{
  "dataset": "made-up waving flags",
  "horizontal_flip": false,
  "num_classes": 8,
  "norm": "batchnorm",
  "activation": "silu",
  "kernel_size": 3,
  "beta2": 0.999,
  "shampoo_beta": 0.999,
  "precondition_frequency": 32,
  "steps": 3600,
  "weight_decay": 0.0,
  "adamw_weight_decay_other_params": 0.05
}
Rows from block 6, named by matrix and row number. Each number is 500 + 40 x the weight over its row's rms, rounded and kept within 0 to 999. All counts start at 0. Numbers have three digits each. After the name is the row's rms in percent of the matrix's.
# b520: branch 3 second 3x3 conv (model.blocks.6.b5.2.0.weight, 68x68x3x3), inputs 0-9, a 3x3 kernel for each
b520.0 078:486563537447453558491405517552520469550519548502452449490550562472542502505504539512488580446474522498515445574501558469564463446526502399471495492525543436477547497505491526444519477512510468578563566494453490475437609495502546545518475524520473511528547520463562504500
b520.1 117:508523516455520483457496484462513467485533496533477509486481531496486445534577422515500508479516465453497460455452521548490507400442475558495539587522453459576479441466535510443518504498494584389424424549374361561606462473491543463598532500519494512469506486493458506523
b520.2 101:527506473480501515539540469502468508628570500499553438518556506505529476480509423486498536523509519540495437562537551571600534533508467458496494480519436484508444517493461563476460509494442479520479592531533473524438578506484514526456467548485446505504585471547504497501
b520.3 096:431448478485571483509528477500435394569580508536484468403548540521590607495487520534434541505512524506525512611578549519592547510487492438453502481513426483547464461505446470541480469483470506484531507519507557440428570550553428460478509523510495467479513479516495514444
b520.4 097:476503487498451519545532561476466479424516489528603536603570566515484356436498470509522458521480498536470520463494512502491501545602463476521532500478473527484577469522477525492524476484574469528463537317516451591704481499540551504471493452437477556490519491546499520501
b520.5 078:533556523501481473500464511554502482473465433481485468419521541486548455404486449524556635543482424472514491528537498497498436438473460442487531534528498527482499488536453484464541476508531421470648522459489464535460537527556455504514483516503415457507478503459520574488
b520.6 121:447522498497530545543517540464508546533514574461498528575437418566560486504483466483517462472465574508473532509422545496555494532521447511504538474504486454499432458567483594591433594420496288569494550583490701432462546559475563550539448483523511554440500469484485471506
b520.7 122:427461497564441457508494492464428465567519493515495424404512515459536548448466439490490569462577538487554512620510545505497522495495537463447459502504447508466488533458429509485460492524469481539428393424554402562450539523503513469434493550514509510439453477500470504488
b520.8 096:561496460510486486555514472583526473535438545537514502331432417483466542560588608531477448510496507581513525545521502502468429526483464498426584506499526577500516529459501536438466485518529496470458593332517522554552533510496564514487536516484528520513499520522494524480
b520.9 136:531463486481529519473518468485515517514532446460476477446545517447430501568439392583513560522489548539490498554547507486487505498510510500514490479456499532524557488475487475482495517492494465529431521436517499579406452478549469440452558472501547447518528509537511515508
b520.10 111:528486491538515476522516492550483538481496513476514484533448595525544596502470465524496621460467498461514544514444556496426522476442496513480499505432471500449478478509493546482409496454494485491594474503387452439473503458453471487525508534550524525453497473488459486547
b520.11 127:483472517445508486526500545493593552452461459539539474554584450510476406440487389522465493495488500441519567487484520448475476580553532487507493477488478504519600484529452469470458473547574431594493478448411360595479503500414506480553500491495469481546494476462539523476
b520.12 091:482498528462544486483514514547521474457548503437497552558437481531567551544497448597551554558512510450503487549517485441457490494568497552573516567502467475480485503496427509457504471505559596556567421473367514408526443530477373463501539529518528455494433461485465480525
b520.13 086:581513544436478448503496460497477558526412434524495403525478501561514538566547457522522542502462496462480489478434490532483447547460468506451463544532544577490560502483505426505485451532529567516472517482483423532396506521510399539501475501532554476500591489447457509528
b520.14 083:507468530525469462503523496429408440489528564506538508537421504498533586568580539512516499544477497477506509483482455474572531480438429536474543472572466448495519574512424614472453457451508539521425620439560544558453483505518543450464510473532541507509514512496519529481
b520.15 113:499423455595487478458493492562486449563516540462477488442443563452494650513495544503524495550548495486514515597505460565521482484480498509517492496443463513527506500504461475507485454478453515503570502409692438538618507520476455404487490490511519536493481437523537512513
b520.16 114:496469519471559495393468501446460489463565540522480411504501665461455520480477440553491472462552487449483420396519500464515550507467546490527497481506565470557458534460555436540535392493484528443655386670378491560386501472570525444520501449487450476556505579456471493509
b520.17 095:517523457512506516502509496446469484532544590548501440480385455390526548606532543561519490459503475452419540414530448506566529462468445598469531551465498485504478539547476533503504502495496426464453524416478557498514502498497479480510496478529485527454526547545487443519
b520.18 080:525572477522515494553511505512513565508428489464493464568454458562515490572625475538511496525479566530502521498464512500490497462461511538478522545542498512546463534470479489487505475501542534546567496468406423489596552482495420432487440482493511474520453469472463446510
b520.19 101:509459436548485420592518484502561489567541478490474445431402427461483454466507539445505444517532554593504526484538484512433400555506456485519515495532514521502502496474529552471475590475526486424359672453591547577511547532515515429450502429424486549486506484519554554440
b520.20 107:463468511486480512509516471540428490481484590521512486517368428458498549536568515536522554466481494504473529408466450527500575438538475520488435486460520517488492434521500488533474564476481462402497363579489626505522447496573519539475543511445425490511488528476513457476
b520.21 098:572530504490471537508503514428527492521448484487434526502525576500553524536485479536544487428506439472503463512487492485469504437428492441507468469546515495510518526527515506473517483457512486539563493613487413356486559484537542534476531478446483497491444517507535525560
b520.22 118:487509539491482492469498474495484448435530450553486585487494509541586542503617581571536542480519472474418431417517453519484527459498495526533503541470579425536431481524525397491509440473555598469504368519420450510517458509522455477485507519498509460480525527476567472493
b520.23 102:471496513473470480480445545522522492495568534502445510451566513424491474462461509494495494504489497500435458412512468560556473525541565508455561515509489535519501507506484459537461429507532508562428452491529521461441521567485492456521496510589546490542535484535496525469
b520.24 086:494520528503522470542523523441577490466414363605571502424505472540543531507484542526493440547508520485496529526585539545480427615513494472450469518519509468501603509599518451480447525511437504422524356536506472604566494531483502485516526438523548530478484462457537458462
b520.25 092:543496433565489520474499540608583467507529517464488490422460537452436525479550553454520444529614532570539511580559500471583465438496465468518485472449476503533554514449517474419493521479465604360497512407617545473590413527456456485555463514518523532502553505547494542489
b520.26 086:512505507515497493451507527501450508442487492483592546485573483525479540474472504512508454444421496477505522383434511450514507521471457513454565422513531469553528489513542549531622501585523472540513446441464536610479451502461509464557567498469440552494488502554530495461
b520.27 090:509514544533458450482534520463445462507510578507509524526491469572543530566564538591586501529486453418488529487514449454505521463454467596530540573494449437542408564478495536475491493460552540603512443467424495484578501477521522431486490484485451451459511473532509464506
b520.28 097:532521462496514509596512484479515506618547528452512457469380495439465512488492547520453449511447490596526543447447562600597494480522451505449541508484481500474471520458494566440522504504481505363500611408689545396560553460453530460476532546508483548522528505575476558469
b520.29 123:529462466494470505504544489459509556485467484472523495488494451500536413476464481480439432488519502525532490450521467464554526408535535441510471546515538493481519534459465485447495350510493467501458422386446461637353452490487522455510609535594513469505467498532510545462
b520.30 091:490537551522481460479494458535498479548483492438460510495536403481429493528430347509581566536530511478476436553456467450498464467503536549498484539479483504498453446500494561515480477474548463590554508549416556328512448495503461497539485456539564483447471477475438496553
b520.31 097:493466507476442458475498521486476457551443509532497500453439411476516516560571588519545520461458469444542476479461407470543517455398412553391536500514531510498531511487507544481463503481513382509459516499450540501382479470539536470503507484518459507510578502484518428450
b520.32 078:479535534462496469526520429531489500506510455468541497518538499491512525540539504527552551490498479506513520457441422510468494450498486524517474505483484517530515560511545554544511482466507591550544522513366431482483426493466456447433468440498425443479477541522504439553
b520.33 098:431524516521489474528496578545512535436459459471499471455476495471407432468522484513470523529494539471494521498480505460473533412416453456467469498520514472533569511487534477531530526485482472513432500516463472453396477494512509506498457502461513476516448498508513520488
b520.34 102:520452468531531530487516529490498515570521552500512467451459440503527486475509504448549476500507525479542535516536523499517520442442467446430582488542426457506468452515496590497505542477467352584334666530531617423499536513538523471459551560482477556455540480497569472463
b520.35 097:474465533485496471466444455518508530448498476519484460422454595495512556533546430575571553477525373437468498547523502493440427486467602489473431528463503573542507408494471477538486518467537439452694416642429430470446486525439480442478507510483448536462499493436466527490
b520.36 098:508552556484557499493536526525557495483493534513470529498573491461516499413437465501502482510517533490524548435522520460517514553496481496473553506475503429588447461548458583561468521468470636600387591600366591489505467525498490470519490512500528593418510475488475534522
b520.37 134:483458495507491460464450510477505464515516575413492483433498619456409610547513487537516447570518483481541501531457495443564556480523481547517578528504466470552531474486472532468479533456450510445637514458599442643513416507447498459555531495519530518520528480521506533501
b520.38 130:452512541520478488499528485478494581449494433478474466463446497490492555566439440580476595459404468463492507578452597451517437463476506424494480508491495470462503452569504601479453584504492427631549553546483466409356558523456496443509475540540469493483488508480457465496
b520.39 100:494527503480518477509408534506486474485445439478410526398445482518554461508496598447461652455494525537539476511490545533481420544431489461465514485512492565465509576472446456474547478498562498472642536535431509509469543508468487460513505450541465480540449478453506527496
b520.40 107:498546441507470486537537510554457472532517475484475519375435484500567614505521523550452551511455529540518536658567547568477472405478489438475485482476527535468501498544481510489452527512468499466515604495521451485497615564541411492493498515544486469434492447503472486482
b520.41 117:513513482518424511469473448483497484449540475586483467476501500417467593462437427542502539520487492495475453492485481502541432469513583549519545553461553502478451516526492518495493420526472517539530540622508459449438553456570491566524406565521494500514438547534491533570
b520.42 083:524571545442482469489464505491551546467503436428470528486599527498427411482484523529551529493525487504455505481473428590509484428419511417467449423493498474491533510477519467543503488569401495531649427495489519451510565541483468501481523484448512485489517569475524481488
b520.43 070:450527491491466502488492521480492533490432472534548489433413561502456469435428518488441446451468478474553537524540490436502490500495465489543491549476545492518631499534480473429517515468508541450408518334488484562520535586502495476512554458500560503479417505583509499518
b520.44 101:483486518509548499506507585388506538469603568524490455503559626504529451512440416496482425434478468463529557401471541504532535532479531528435587511493550455444511505563531442495531427429554513623479472600523550563532484525532479411477506509519502533501436518481472525546
b520.45 119:517480473517477439556562530530488511567472471433490450385486483449439502485471612433471456540471452612532534475564482519502495516518512520541533579450504540535546496507431529461455576500489442451492516360493569565536421527441494493460548516563525565532556459508496500484
b520.46 099:476500516456505535451480474516510454413530524561504505492415534501485496510566524501535417471498572455462461500574523497502529533478516504466469587432499454575429400582523492540452525457453498460512403567411520514500471507552523546554513490466482458483492502495588497524
b520.47 077:440500492481498484513513519456557524511546480520517541633461517567464542559487409544510506484539458451488534444483525469500542446469515525540552498520532458500479532549530432575539440498572480458512431525371559458561417429464464539548521431480499476417467494535431505494
b520.48 104:504483514513488550558525547463515586516531542474483516633605519524503517487509572466460426457464561544575570407430553434497546419441444475519531484508458523517503500434460494514525542485501490479406501570587541647499476467551546539437514498473459493530520546466509493494
b520.49 096:445428522538500433554537473496500555499538574529517488500380454456576491572535460525525501503461554499525529534554465458445489580559419549477547469586490517531460517467474572446492488456519421505563658423565638549497486484519523444458436534478520501529527498583481491493
b520.50 106:491477408552513463573617545542530508503449532500506497472480380465529516469425557463465443575482485589520543534500473508481520536465492493537579493448517507525535452503492501496492580526493465546549572446500684541500485512497511521491520541564498616443531501495534469505
b520.51 071:528543489440461456483496522522500505478488489523447443484526613469517506517482415450478584497548422530505476468478483461426508491440511519571478577552477473529500517524471514493511481509541386549577441567543374459451569505516516522538432465490431492459443474519494519544
b520.52 098:525468527486510428495504463498485526518477531487511540508443583539561532540443417468562525504478464474465510495507489493471451497469501541525482532441468500507511485479520556520477473492433440635433397535501422523387473464486515515525494493548491542425516480489466495480
b520.53 110:509524481494482467472470579489516504446488514551516547439544532512504540557407504470451482466518495469517507465489500488427505560456530466475568501496534505502513443564482511461513556455578433561456590431491470528477528432484601475512538559452510552455482457499460474500
b520.54 115:514464491502506468519496533545517505538536468462479521428458559464408530500494610503528443572495467521490468479559443584513443464515483492490503506430479533534519451503470481470449546478490500546509558414595459688547433520447535441493550459537490535555517437485542530495
b520.55 109:456460500483496546545500455493504508577500591499517550545405429563470404537611500527527472466483542484483523411499535538512507412483503566512513508524465496474494487519501550471463485533446474522482554483547462520523484500553564502485554505445461494522531495503530517463
b520.56 089:557462485547527544444440489498496492492481506505509476547566631499490486470498496514510507464497508477499474496510542472491474511526433488469472473449440466469525457441499494484525422424504555479560449607398462494505540458473577460469518549492526483541466565443496524507
b520.57 074:545494590527469525544548499467475521533464530546399474554511553513506525550530504529520467484470426461552496486444479506482557458461503466494496526482545542542485487526486532470514470432484415588541390429468443466520551491474558465464541510407538489447487451436428545474
b520.58 096:542485506545480523483498500448513488533528499532538463438402436488585469575580564516502490481453507484482537488469480512498516514476407492450546476586487534501469486511448571483510480499511315558443677519491635489426520471523591501472434522480444547511569521540495465461
b520.59 089:564529557439468515558498456469513486507459474497451488491492485451452550507477395466529535529454425556472487385444481461481442484473483511470515528475482519476492434495518432475489518520496549537491525444437534496482514545467439491532502476537430519499543448448492506572
b520.60 090:540510481474505435472556497445518482492504475495457480524406510518467512480444448496525490524562421446459561436447497498404570452497421504571486541466506511507479520500473474554487539450506555583437466471460442456561436457566517503492545529470497441406432523549457479569
b520.61 088:499535577498534561549481521478561548469481473546508532469476511473432463469567539510473509454534474539491497508543575446435416546510536549572483427504525452419562528459507444482459569488478455360530459469440550589440487469473496422481452472516510513577511447478499490486
b520.62 071:550462514493532557483507461442451566446511553540465500472479579493483556532476427514547535463531424431536479450452475487484510476495497517550495555473468506508512463484495499519475530437471430479484442568443507555475528487495546504537549495555499557457482500463473554529
b520.63 084:464516514486493430501535459540447499458538448443539461538515492473502568499561487556493529460502475450476511508466461514462542441484601535505506517458453520489470472504423514546513430437525554472547441540391360416398468510454495502580462459568473480506499466462413464535
b520.64 112:503516489493464473504460517465531488526477432514545510445499455570452480591585552560548500502492455490491471488457474508534434439494538493474525529524524504474519511473523551496472507486500512558403526516391440568450535510542466508522566460518507466464596497445538464455
b520.65 088:476494500535482440509573536485517516521500500455507489511493503553466466566446497482515465445490512487518505531515467482478533430412546524503442478494469561500511530543506497457524526498576473522483431427409464490570547520536465458475588538425450520431488500505510480469
b520.66 099:525494515515549503470477487505512481494512530460491428479422517469429482571498428561459596522540541469526473564566516489539548487457465533471462473524504605540571498503504544474474460489434569410546536481492401549472518520490457487459502489538498405527535488525509556521
b520.67 088:523479491517454483482494453554496530452494502461442501459434508608436525577515525537491547488509519477476449532436515494464480457543466491466539526536477562501468531517475498548516533550496510546606490507414456507400511521462485542502506569560501479499494483490473447511